A small audio frame classifier, trained from scratch.
Model: 2.68M parameters, norm batchnorm.
Rows from block 4 of a small audio frame classifier, named by matrix and row number. Each number is 128 + 24 x the weight over its row's rms, rounded and kept within 0 to 255. All counts start at 0. Numbers have three digits each.
After each channel's rows are labels from the 100 clips, of 14848, where the channel reaches its highest value: "responds to" is what is common among them; "loudest" is the band of the loudest frequency at the time of the peak. Only what is clearly more common there than usual is listed. The data: melodies that start on their tonic, played by one synthesised instrument.
# c30: last pointwise conv (model.blocks.4.c3.0.weight, 256x256x1), inputs 0-127

c30.191:160063201140097134162178094071125139140120116104116173095126132108118075127173142144113107162140135158100135131108108133107139106168075149168049112126107125131114127129123078136131093151135104133118119101137126106112084123118103117129138111129130117160120082159105126134119096097134133100144156116097142147117137145102144110150163120132144120078120140116149088087111145161174121155120
responds to: the note A; the note D; tonic: A
loudest: 1000 to 2000 Hz

c30.92:119105140134215121114078131107142147140109136114127129092157152141106221114090145115116093107151118167121119150160117134153135172114084132159179117167148158129113139093135137124101144060113133134111142121149124145120132125149104105138112133127152125107107107151154117125139125159139123157152144169136139135080150151125142093137112171107101171163142118109079107102124107119166139194179
responds to: the note G#; the note C#; square lead
loudest: 250 to 500 Hz

c30.100:128111142117134142168121102128130123075132084180139143089147141140169127098073139148151113130089110171135146145147116129156168088153153109108145148068139096118111164152109113121137135079100111148113119131124145125153138116186132123114107192166130145167131162145160147149091183127160136165132106128130158141118123126151131123166120124134118144111100129142177142153104160131109124095094
responds to: the note C; the note G; tonic: C; clipping
loudest: 1000 to 2000 Hz

c30.122:157109120123105133112105129111131088098081127081095156158136134090125138102091128079114161131115144131123060124062112108105104173138175069160138147114147119149160127138111097136159110115111141127161144120130127136161136139063129135134137153115162159081148167091122162133131102157130110167133111103125096101129091134088124107147130154120051142143074159122127140135117121146137139105130
responds to: the note C
loudest: 500 to 1000 Hz

c30.204:118124057107138142112166135121111086068142136174088074143120120101153134137143149169097140139148121096100129088174113155144141108126127164169145073116082170129107140155151133126157143128178113147154103143157177160131125107133164119125134093105125112120129089154152157086170110143116116148170180126128099110101103097127112120132138084148094080114134107110120129135141116134117172092120
responds to: the note D#; tonic: D#
loudest: 250 to 500 Hz

c30.144:134133144140102079133117117130093095120176144124135121109122143110196124117127121091151100104091098109099170140083120056149134147085162160112095097128102107141090145190114154151122070127124074098098107125146111123149111083123139109129134081076172200154146141124088097112154127120133116113172127124137114134123158118105154133130100119102117132140171146115148110126126086130132127177130
responds to: the note D
loudest: 1000 to 2000 Hz

c30.25:136141125184094104112129067121105126173138098138123170097177117104129147150108141105111120132135122131169195140137074151160126129104131108133150095153107078111157118083162122164125128111108115114091112152127102138149145116154092131101166140143086128111115109147165155153157139136118172125145081133122117113096136126150119158134131153110135163104144155162137167148127127146108130135099
responds to: harpsichord-like
loudest: 250 to 500 Hz

c30.128:095113162125132116142134133135117108100115155098162138164138063132098124176159127108103153066162162140071178094073130125103094158125107167083175112117133109109160131157147111083170106162221164144162129146084121083152137125099131120139146140128115111096124113145088134130126089147084141157115115147146120120114110126130084105129141126132164144096131135155118166161130151154111130106141
responds to: the note E; tonic: E
loudest: 500 to 1000 Hz

c30.173:139106101133120126153091154140126130121125117163144129207142108078159153106101126165179120171171097136072133135156102151068148143108153164088141134101133167132101109128114106171140107111161153108132165125142107141105105135112167146170118126096101113152130138103112138157121129114111121101169147145151131112132128101134124131111098147105115092138104116117169119106104128117154131091140
responds to: the note C#; oboe-like
loudest: 1000 to 2000 Hz

c30.201:169125149181150088141091159098135126153098166122108118127116136129122085117137181145159159151098133151129096217133119101071109135107100131168120170131130118111159136123154070168154146100131116118086120114138114110133094098122107081149102176175147113131158153149114165099157134114133155140115089098114133155132178107139131143140130109144116143113151117123153128132101103145145134102115
responds to: the note F#
loudest: 1000 to 2000 Hz

c30.124:162153142156126133174132133137121197125141165145161140164161156121141139144124149117105139138109133066129120148151095131162082145150125124103168147099072112076143082163121144120115122139159136136105158087098107110075129155121136092127107134124156106137118145150137143064157133139156140135117120171100103135116117157130120140118161124136118089087109152149127130102126130092134149167106
responds to: the note G#; trumpet-like
loudest: 1000 to 2000 Hz

c30.233:115138095140129147092150135126121128079103106106146078155046137155155122158132091105135159121161137110160144141100132137114087089122159150130130077108112130089118112113115118127138115129148180119102135121138186131150166141094136151095151108142092088166154120122145144101152130124158101166127155104157125127164087111104099105159136081148105109149138109088148147159180136134118117176129
responds to: the note D#
loudest: 250 to 500 Hz

c30.152:140132090106159110092119130101146147108072117160106121108177149188193111140097176156126134095107124094088107151117167115140120134057083105108087175116141120110154145113133132121155152178129144119124131146115151140116120126102123113108125130118155111133114146151089095111109081117178124107126167142171126106114115137100137127136176123100111113122131165118118119127083179110131139126128
responds to: the note G#; the note D#
loudest: 250 to 500 Hz

c30.227:126173154131192127113107155130117148106146115102127172108175152081139094156171095127164096113128139116205171112176147157115170117144107186101123088137145101136109158098132135148128124140134130167134146123119131107156134135158134148136132090139125122127110153102139068129107162106132071123157140119112147135163154134105120119123114112162136075077103111131115115095149132121099118119148
responds to: the note F; tonic: F
loudest: 250 to 500 Hz

c30.34:150146134113125123151121105126148061095124090127138156158162104056117116129107133136116135116121141096117142122118197158098102123168112043126103117119150118127139093143078146100112136116076083117123141142093113122147132101136100104128124140139138134104132151128101144142149102114089143063146130131133121172130119126135115108128127123107169126133131135105092153106120176146137170135137
responds to: the note C; the note G
loudest: 1000 to 2000 Hz

c30.187:125143140058120088145134130075154140167135151162117119117207147201147122127103162165155120096142173101130120149153106139140130113124147143125184141093103124146159138164134153148136135133117145167117122109106129098141125139144123128162131135119103143167145119126135094146108115124122087096148162122164179136151133124136121123131133112111136125184147129158125112121149103111115167127085
responds to: square lead
loudest: 250 to 500 Hz

c30.220:141113121124165129078145135110168114146096154135123185130096114191127140118121104135156116141186066098147120162126139118133091145131101185125131135136126129142145115080121164175112130143155130145105091105140115149136189132093162131169126164099148146105111167149118139097113113110115137138121156177095127122144115122092126108124130163140077108121182095139132137107132130131114134095086
responds to: the note A#; tonic: A#
loudest: 250 to 500 Hz

c30.123:098143059104123155118129165212138150154107168090173138139099110095132116133114109140182134133068136118082143164157154111162137156188159092130177116136139150144125058104104134142092078183100172107129124120113125113105146185115103105141146127155157176139143162116146116152141114110112131161128141102099112136128124126106135121125109092129101115139153132132174115152113151100166133097134
responds to: the note E
loudest: 2000 to 4000 Hz

c30.17:113163123080150072141127124147158117115105118173114124102174123137136181164119138098102112120121100181162141114120111149118146136119112126119127171115184164131143134152206127122129110159146173136155090133108142134077147146122184115129133132156056114125144145089137145126134126139170144117118138109095144106175126084138141153130129147115117127146133053141109124141123152163131155094127
responds to: the note D#; tonic: D#
loudest: 250 to 500 Hz

c30.161:148104083159120102092138131142161134117121083128122147112143116116118116115147135207149086112178123162103090164087094126144128169098086117101111161120165116136155107113143179089100137186157123116139117135128118116096103169116118140127129116090141154094082113152130108138128148121126141160083148122094118143117131138160102091164129119104114165168121117140132120108141146148170120139080
responds to: the note A; vibraphone-like; tonic: A
loudest: 250 to 500 Hz

c30.235:122137166118120079138101106073123116142129124140110125073141139144117164082082175118150091093130137157103103141187093182142129155111159139117133124160111145080119149131116141169143125097124067089114099082109127147123149090084097121136128097142127133135120114100109097103093124087109125126161107177106164119138119141112106094082122090115125155134112127122122128146155139155135127109120
responds to: bell-like
loudest: 1000 to 2000 Hz

c30.190:167102184140114180152086179143133127093137140116131143135087141121164088143114082093122146126141070149103118121113081126148170114144080140116075112111078085126126124173162078142101083149187115145119121149124142140113129150146099160136130102128160110122136115118078158164122091160148183101123137175169145157149141135131107127122144144130152142154108146142134094106148125119099131163091
responds to: the note C
loudest: 1000 to 2000 Hz

c30.138:148127120104169141146143115135117141084091123096114146114120141137132137144157113121128156131135163230099102129097121095126084120110090099153137148142133183095137074109135130146179148094156146077138106130148143112140118158116104154135108129114129093139178129125140153152127158081112099146104106129090122126077110155133140112124109139134151145132111078112154144130143117143155089162121
responds to: the note G#; clarinet-like
loudest: 250 to 500 Hz

c30.148:125091195145133151125084094107159123152160097174162161143096138154141128168145124099125179112138126153206141147127150162110161117115140129193105121146097097102136153072135115154144153159133136146139125160137177129105144169099168117153152173135095129120158132095107128132118151131096147096146113146130148104138104144153158159125115119110085091157133119129127137139144133143145155145140
responds to: square lead
loudest: 1000 to 2000 Hz

c30.6:168107176117101132107107129138116168155096102121166122121109121122130092141088186144174122135104153150138093133154118188112149135080129142144101091100169116155112103128169117113152129133104137128095117112161123153108139112132081103114093164151122155123138140107110087142126146133157134142165095162119110088148137158107119168089126130100116154118097146128106165120114138123145121135152
responds to: the note A#
loudest: 500 to 1000 Hz

c30.133:132209126154134193094113141110099111218153102146115122136140147154117137120136129100093140100122136139157098121108102133122078120105108103099092086116108140130146166135109117119179098107154079093128182115122165138118140136150121088110117108143171153138103101076106162101099154150090124118153101129078144156143131094167081117090135089111172133135128135123119107165106124146150111118113
responds to: the note B; the note G#
loudest: 1000 to 2000 Hz

c30.183:166135082151127142138156148136091083093150135123150127156143151169115112120187123137187062095087106132099118121144126125136166118087121201166168148130137103156116113117135140135174110129147108158120150142134151108150153137113097056136102103083098102150139146160104135142149161119090104117114088142128126084126128104104110110116106169166105109133120135119153111143131118104094120163141
responds to: the note D; tonic: D
loudest: 500 to 1000 Hz

c30.39:093145132133147120145120173103113128117134144142144123137108118079116122105069120178122145121130145131142100121119106075118108169136080103167122120100082089149095141130121140085104139127151184082101132115128158093072113105135082150091102120082152141093127103110094137151123130078129119092141148116097159116096127127125103093116129103107117131105152107152154128111066087117117128135116
responds to: bell-like
loudest: 500 to 1000 Hz

c30.104:120151143110139129156098117146140105104160092141100139080131162191172165110131089140103120106155142082136132131135165121153129157116173148107084096128144147137168158150173126136132138137141123149142096085143111125103121140098188136094114164134093133110153115091154135151102102145151104131095126185134146135105166091113138131121090142100146102079163143116131156156147171138106158150125
responds to: the note D
loudest: 1000 to 2000 Hz

c30.226:078112140131113083119133140115137123171150119079116172105140102133099133163112110116142178113127121116159111187194141147097135149120118105157147167111120167133134161152065152183131107150140132151082087123151101157149115137136145089104086133139116134137124143126130126166153119129119084118108124141167142119127137093106111133102109102135114161138122134128127181083152149092123094130141
responds to: trumpet-like
loudest: 500 to 1000 Hz

c30.180:080128171114138149162105171090115136178104100056111125151118085098116120119095135163085146110113113161141091155142135130141116113125117151105092113096116117153129109122147104124134168114113203100114100103092117139151110117133123117155109130073124119161106116141098117156118099120107137117144095122112111110085123093120107120098146076105122121125119127100141121081112121160123095140166
responds to: the note F; bell-like
loudest: 1000 to 2000 Hz

c30.52:106082176065095139101154140128121173121165164124151125151142131118137113125108151161143107118145118164130136115136170145118186151108166097081143106106096145157156067149111137151134095137126155117116176136097116122118072116129086113139113132116139144161111138133147204119050147137138129133152106128190103114133123136131141116124168120125144111130131154124101178094134109115137144125119
responds to: the note C#
loudest: 1000 to 2000 Hz

c30.116:125141145132108107133119080127094104123132168100113071124139133132156125125124107111067126123140099109106132185142105144120106132063162127089088129114126111123161176089164074158141142077130103083096111127119140134112126123183157114158175146127169131124134129171144113137162104117146113103140084110116144115100155113110099117107111129140108126170134130123106123105100102148120145129103
responds to: the note D#; clarinet-like
loudest: 250 to 500 Hz

c30.2:146107087108166131146082187138066141131104154151134157119134131171151128116107187096114108118153150148094145210086165121114114136128110153141122078141115143152142101130130094140127145148109135163161098124119120121108085149100119133138114099102107130155101128111125105137103146118106125114098145145125155133126119092135120174110109149157164123132138097172130128116136107129114122136101
responds to: the note B; tonic: B
loudest: 1000 to 2000 Hz

c30.119:135165145150117135157145137120124081090170122158129132149092150153159141108156092107197135121091146098109134142132133100071087058107106114122144087126094169128097145144132114120168099100076123109151113148087152127124130101130125132095117141145125139146114130151105132125122121137120130117086089154140169110157136108113097096111136099122122139144163124123138139081139115162128163127114
responds to: the note C; the note G; tonic: C
loudest: 500 to 1000 Hz; 1000 to 2000 Hz

c30.200:139117129116141157134173157126125136147114119154130105103113125109126142072117091170094119113071084113123104151121124174153144162130066165118073165137145143112099121102169128143142174143120107157154159147132101130179156102124115102099144148133129119140120128175132135145117146144137074120130164113140105168126119112134116151128136058121121098131126154127120126146110137128130141160095
responds to: the note G; the note C; the note F; trumpet-like
loudest: 1000 to 2000 Hz

c30.94:158141147177107110106184063158137108132130120164099127119162116086175148146109108112115111108126169060109199123122077126122117154151132134124114124115130116138125152085141117131113118078122138113085100142135125140178135132141125084149140126113121120177105147140110184116146084129136118141149100194082137114164141113079126138124153136114120112171113091125127102109153115145134157122133
responds to: the note D#
loudest: 250 to 500 Hz

c30.207:053109147088141127110145112112110131159081166131122116124100135141113108118127158105086115116161104137157166116163142101127125123127163106127134100119145123137128165165094150133127108188142119075091127124129137142127121126133127125125103139146120111140138134119123124122119129146161163139153090169158168189120139130081125083151111126130151088170108118152106100106160154172084130132104
responds to: the note F; tonic: F
loudest: 250 to 500 Hz

c30.36:116126119135136155095174157136117145103126113131121125094118123153088143064158089135090166113104115082127149130073160140158170119140145169160130072121135126152143137123119163102124159151152138136111112141185128109115154108138154166113114127128153104132166149113090149108122118105103110149114150158102130146128159117086098088095129132091147138141130108062121131100129162105120094132151
responds to: the note B; tonic: B
loudest: 250 to 500 Hz

c30.71:154154123139129106189103166121147093151127098110113139150123134143119126123116053104155120103139097191130112069150156098130132112091158100170103138129100143116118133168166122146137084150146114121141167116144108151092184122123115110115166133161121115131092131129098162098090143090135080118118098137110096145130116129121134110107112125110129154130150112088116148176160102141140075080132
responds to: the note G; the note A
loudest: 500 to 1000 Hz

c30.74:120146131124136171124138149183078130132087087161136128086099134183116129132149124136107100103110122126157125118120112090093110147088179094157101128096139103152110120117132096094125116131142139099153160145121164136152149111114120160127109126131151153144145098129156153155127128134176121132102117088144072176190101148158077155147132113108140120124164125093111154151112161116171099094164
responds to: the note D; oboe-like
loudest: 1000 to 2000 Hz

c30.98:105129155151089132123103099139061080106179105119118120157148102133143093122165164151109142075136060129151072120142138107142126074071126121151113133154112117135150119096112148119103154101143092099139125125108129128088107158102122130122105114118114109153128145112083165109102194094119129139111087127103114138122179132112156139101137111142138153163093131101123086083131096124148109134117
responds to: the note C#
loudest: 1000 to 2000 Hz

c30.103:176141116114148119101104145141102162110109117102063107166141162138168150142095161099123153115139142159159081102165141138152168089067128185080127126132093125065119141153155120089144108152149161132123135139095081157111145110110107145104137132118137106128141127144098146148108141112135145106121160130094144089105123127064139105085113114127116145134125108119123104142132133114125117137151
responds to: the note A; tonic: A
loudest: 250 to 500 Hz

c30.244:111100107125119055112126108092147092104135125170117123112140083095133101131104168117120087128147145098120091171121085144105122153106104129098133099144125168140158141146113159094108132148159140156142142156126150101139097150122118139075142111126096141110095152145141172172127131138126119111091143092126155082103114092140101153098112132122110107100144131128174151131112137128116117133093
responds to: the note C
loudest: 500 to 1000 Hz

c30.246:089108169107130111120139112105129161117140147144101140151110120078158096162152138145146170142114118122150181117126137138127157133159145152147087090075085126138103156151121098193085166116102167148142134145152158092164132115132147144129133131136160128141097080082116136072137112138169160142133141148107155113109141149160096172121093109144129162105108126105100131124118111089135127159149
responds to: the note G; tonic: G
loudest: 250 to 500 Hz

c30.48:165109105114138114108147091053081120126143123137139122088112059174113109180150127127157091158141090111149133138121145114124128151135099109206130135175084143141135148164150165165131127107108123130157138130119139134104128124117096104161153119124126120111126102091110125088135140160154129118103114177096176161112101106140168147099128142126157132121112124108132173135153105129121147168113
responds to: the note G; bell-like; tonic: G
loudest: 500 to 1000 Hz

c30.41:133115103148139195112151187151080107151119113153090121141144142154116110126105110128079119141124114145144119171162142108166112148167113111172163117142111149153082114166152167160107123144137151168141079130089113114122147129101114146118101123135095152089144128138141107134168115099126131158145129121111086137130075088108092184108139171119120150151136132148127121142110120134135163115138
responds to: the note G#; the note D#; clipping
loudest: 500 to 1000 Hz

c30.7:110121111157113109126152152116113092115122087147144151133129113105175094110094120117100136137055144144125144151116133177126140142199109132120125129148114138110149183099185150138107106140092149159106167112113111072124113147106080092111114109129102105168119120088121173076139181102097124125121135140107145146142105134081119131150143099106148163133114137150123144112174135076185137118100
responds to: the note D#; the note F; plucked string-like
loudest: 250 to 500 Hz

c30.105:145114174164139139135187103128120189181152114103105139148117118098098117164096139143155091146154131177143153177098119135132112118141090159086162159132092100102163113127129154140097106154172131143113150158149127126103116139151113099132148139103112121153117110183124147116135137143141118129165104107132092155148126097110119113114071127114095094117177108147125144132167099134130121115146
responds to: staccato
loudest: 1000 to 2000 Hz

c30.112:125139106110129100111146127133108138125174123095120143065130140095129135181159092144138106174128136136107124138164110194145123169144081160127106127104123148117070090152091094135104144143103124120136111127097085155073124108132120119145112121121144106078134140117146131146078133112110048107100120144129110115140127125126086115147158148109138117110089113109126106141116179125160145103133
responds to: the note G; the note C; the note D; the note F
loudest: 500 to 1000 Hz

c30.134:162110155124143138089074106134128137108112093105136108131098142085177160131150170092127096107128130088104129137127168159098130127090074094174134123128173151081088106125163101145152111153115152129157138092136108141127121118148108169102106080142112123092113115107147169128127110122151097110086154104159151136168140140143118154109124108117123142172122112132161140123099167120175156148103
responds to: the note D
loudest: 250 to 500 Hz

c30.140:134081118108144116102091093131164128185084116150136151127166163138118074125182105163161074110137157196079137074105114097130085114129123122166065102134093177117125124154126131141130148113105139146119151155102135155113157099144150115130103166137160115129167107120143160121141153115144085141089118134097108126165107099134107120114097106107092119104108118134130141129085110139131123133137
responds to: the note A; clarinet-like
loudest: 250 to 500 Hz

c30.129:097117101198139130130145132110099120154098154167055143101129111124151169106161096129063122157123120135171160123133120143170110144177117141153111141127154128099104149197119111161108139159097113126147152097137141153115108098116126148135157107122135132070100137151111114124139155161130109089105113120194081160134104156159122093162131127103123107096074132142133126168175100137107160118101
responds to: the note G
loudest: 500 to 1000 Hz

c30.49:122137111096113107146141099158115091181111123098121160139111105122165142093129158107133083139090130112192123133135143129122117109073151151140136121148098133179074126104112115134089156121106125100101101148084122124180107109069159118123121184155122125122141140125122110162117131098150162145128103119081134123132122154129164126123089138154148147101159111143113134131142191109161138100184
responds to: the note F#; tonic: F#
loudest: 250 to 500 Hz

c30.11:146093167125116182129159084137167112117111110126151165171096068093116119164137105108110123148133138133134147161211117105139155162114140143093082111123130129155119126120118112132150154105098142145122102131118131123112116138155134186160119151136122091128114117116113140160134146144127149122136145097154141139171105084086166110136149112140139115145142150125123123113148095125140169110115
responds to: clarinet-like; square lead
loudest: 250 to 500 Hz

c30.186:166188167147146113104166071140127127147164083154139139094092143150136146145130093199098149138100146091134132094165122130157185150160116110155128130131188144137139112127121096157131185146193145156157123152113121102129151075100086109145134142136136131123119146136146122078098096151115187139127100138094105098099167130111133141124159124110148134147140143122145124104111141125130094103125
responds to: the note G; clipping; tonic: G
loudest: 1000 to 2000 Hz

c30.58:140141130121168122095091076111138128142118120127094165083114158088104118118151135063152103103068165177143144139132085154135105127109110089143162136151124115173101097186134124090113105161124162140111128189157125153174142168136123163105144107129095141115137152129100117128144145118121136110133146129087098136126163121132102129110093093059126118143147102117125133133108140095114146097117
responds to: the note A
loudest: 250 to 500 Hz

c30.143:148121116127106145099111177131114109119116202095113131174090144133134150146143159089115147088132144116156121114101126066127108122130134101109113120133144162131133136073080141139108091110108098106122157146106099122108152154131140183146139135096116162079153139144124098134162153172115164128139092154100150184156171143114150146114114114148129089138120189150134097119086134123124119130152
responds to: the note C; tonic: C
loudest: 1000 to 2000 Hz

c30.82:089172113160145123072123116094139112136106105145115133168163157119113098091108128154119097119152117141122126145125119099158118133134117129124136089156116195149152152088132140149103166111097119104124127080134185121080092113122163155131122189153122129114135087118115101147082168137131130200141117152120163173154110110118128130123155129147109194155119113123186118147149114140121133163139
responds to: square lead
loudest: 250 to 500 Hz